From a checkpoint of a small CTC audio transcriber.
Model: 8.8M parameters, arch tc_resnet, depths [4, 9, 4], widths [96, 144, 208].
Training: normuon at rate 0.0063, 4200 steps, batches of 128.
Data: 39062 training examples, 13.8 epochs.
Rows from block 10 of a small CTC audio transcriber, named by matrix and row number. Rows with one number belong to one channel. Each number is 128 + 32 x the weight over its row's rms, rounded and kept within 0 to 255. All counts start at 0. Numbers have three digits each.
Before each channel's rows are labels from the 100 clips, of 14976, where the channel reaches its highest value: "responds to" is what is common among them. Only what is clearly more common there than usual is listed. The data: babble in 24 made-up languages, each with its own sounds, syllables and stress or tones, from a formant synthesiser.
# convs0: first width-11 conv (model.blocks.10.convs.0.weight, 144x144x11, each kernel summed), inputs 48-95
# convs1: second width-11 conv (model.blocks.10.convs.1.weight, 144x144x11, transposed, each kernel summed), outputs 48-95

responds to: /ə/; /u/; /p˭/; /f/
convs0.39:162077124137128135132157167126129178152097129091097111107153166090200136124094129135162088091163127099072131104171165165116076129142012115126077
convs1.39:119093146124142124143151128105122060162099153099151112132128109127122103129075142159175168069117142122155142125125133155145130064186000145152111

responds to: clipping
convs0.37:113140097146169044123145140167144080087154110124134095107134049159129144125120114178132128117105134099150097153106148144082183125114156098109108
convs1.37:167213081125107125129108141113141086093112089116171128124149117128120073097126151126151134107142117136175145130141121141174145111171136133128197

responds to: /ɔɪ/; /y/; /i/
convs0.61:148148067094176125132123088099182167132188079136145149123087139075051083113145127135147041167095117139130080117077083153107102082138133131143062
convs1.61:177107165135142119116167134161120164118200112157108169160111141133090117199165119149142072128133077146078174121120095140128141131176145128072130

responds to: clipping
convs0.40:109148164171141111150079184116112082100132179093092149155093078146171128117082169152140122073105112153121098156130080169138149136095145101123123
convs1.40:095145096128163168159165129115172159117090154182138138110103131145115148120124183103119105190113082050108164129187118076164240133168125124109145

responds to: /u/
convs0.1:172138112146104119109090096099097155095203150104129170121127160149067117149125200125152107118130155125154118109114097163048158144116101144139081
convs1.1:133067034124176092137117143162125088198125059124144143144119173113130160136104115149169171117108076089116176185183135150140129152077153100081096

responds to: /u/; /oʊ/; prosody: stress on last syllables; /x/
convs0.128:149129119089128136096072054134151132149107140134140117132133109118145124095096133114181132136128172087124127112121081169166162116154128107110144
convs1.128:119075108140121136179158137133143140102177131055143088134115084115106163173093101157046139086104155171117147129156127143132213109101200117122152

responds to: clipping
convs0.91:129182126151189112169124146116173109069151123203119074114058140132119110117125068155093132102081140126157121133130124109126084146139110075117135
convs1.91:122077145085117107071138067115113129140098157107141124051129133099160138116119086111152116188092209131179155135097155098185137119109156110119116

responds to: /ts/; /aʊ/; /ɑ̃/; /h/
convs0.81:083140129114108142189120170060118135165076106102109143154159135091101106201124126113141113117169160170078139094096108134189096081131136134103119
convs1.81:134156118072173148140148142124144115096123164170185126136102155066076182106134134115085101098096151087163151146046139114128165127159083119151188

responds to: prosody: stress on last syllables; /y/; /f/; /t/
convs0.49:154150055082056136117120133116071188143104146101096078125106168107135147108119070136111155114143130117166119045123125118113109097116113123131109
convs1.49:096069136129106078135123105119062094114103135130133133052152147111150112146196059116106117093133122115088108149191138115155017130135141115079094

responds to: /ə/; prosody: no stress; /aʊ/; /a/
convs0.15:128163170080168110091102058110169091112114130027102184125108148144145141149082141122144085076082098067094144131106084109091150096129144172110069
convs1.15:115103147173105041127149115121175108109092114020094112142112187161118087108148110139129119096138099147096101173150122116102135154063163127112124

responds to: /ə/
convs0.60:104117144134189114083165138082090146185175151086143124152091093083131132170147129090139109109100163147106133135114121122107112062081101157114111
convs1.60:130133135085164140145121147093157148099154099141215112129163183188128058112099119124116121093111092101074172127179123154138087159105073114124117

responds to: /ɔɪ/; prosody: no stress; /ç/; /ɑ/
convs0.117:133095114104099161119121076094103175102095160139093173177130133137131118095181146104106151136113096100142120094109073121120153117094118086117076
convs1.117:127112148118136103132117147168136170145143063145062125152103149120126133160168107134094136100123136120137149087142146179091105165071103133108079

responds to: prosody: stress on last syllables; /k/; /u/; /oʊ/
convs0.17:135178132161153088172120084067123092118111117147134104115166109105153148208106165162135129130122131116121104140149128129187163143108156041099124
convs1.17:102137090155071106152180096146126168108126185176166146106120191161128106091153141097192135155089138138120156150110145165109127154133065156123163

responds to: /u/; clipping
convs0.55:194096099084132109126088084131128150158195094143160103153136111126117137183103118119092140144136137086151093106141175102171159109110092053111096
convs1.55:123054135134118136117152070145065151137151124168133111132108165136102115060127065120120084144124125161195131136095167131199151141125157066153111

responds to: clipping
convs0.23:104167123157133097133174116125167105155117117197077098155125072125142082115118115149136142119119125130081155160063070130166161121182096132125156
convs1.23:117133181145112196070110133071115143149139161115131135104117100115158222132163120102145161103181170125118096143175127113108146148157089164107119

responds to: clipping
convs0.103:167127103135153072092149127153113102050154134149104065105129146104141139138150187137110100187143171104144115134107117075071149081169104114149121
convs1.103:140188118085135084109102160098175099110143124134180100076134132123095096134173229142177112127129103182112123169117123141120147125146113112121144

responds to: prosody: stress on first syllables; /g/
convs0.25:138119133123169119133081084126131132107131084133110169168144084089116067147185134123116124143139125150036161107157084057150136133174166121129070
convs1.25:120117148142145115171175128075171114086161147120109153126071177117133144133127142099123119085077196154162111099116142119169148126213107135129197

responds to: /ǃ/
convs0.141:142142143142062056187105109113129161101179124101129135082060107106132070107179117130122159150149122140136103083132126101097154117109104098159107
convs1.141:154120116165135152082153094123119075127184184097168094082074103117159111116174188124143099189083118099166120134170132112148110175062154103136160

responds to: clipping
convs0.122:120151172199134139142138192184111138109196143156131163138118171138146134137099176108156142100116116090116131149176123133078038124065242123125151
convs1.122:093105100116173132146107108088136174118089149161145127111197097170182103157130121103106114135127110150145203050160131178138104100102137130114100

responds to: /ɑ̃/
convs0.114:113118075148135129120118178105108083142092136087180173112131129128106141125059122099109164132146158101101070151093099121118130141130111114100043
convs1.114:129154142150062157149127088116104106173121147111147130120121133085085117115141146154130088217127093083127107131165136132115122147189076097133117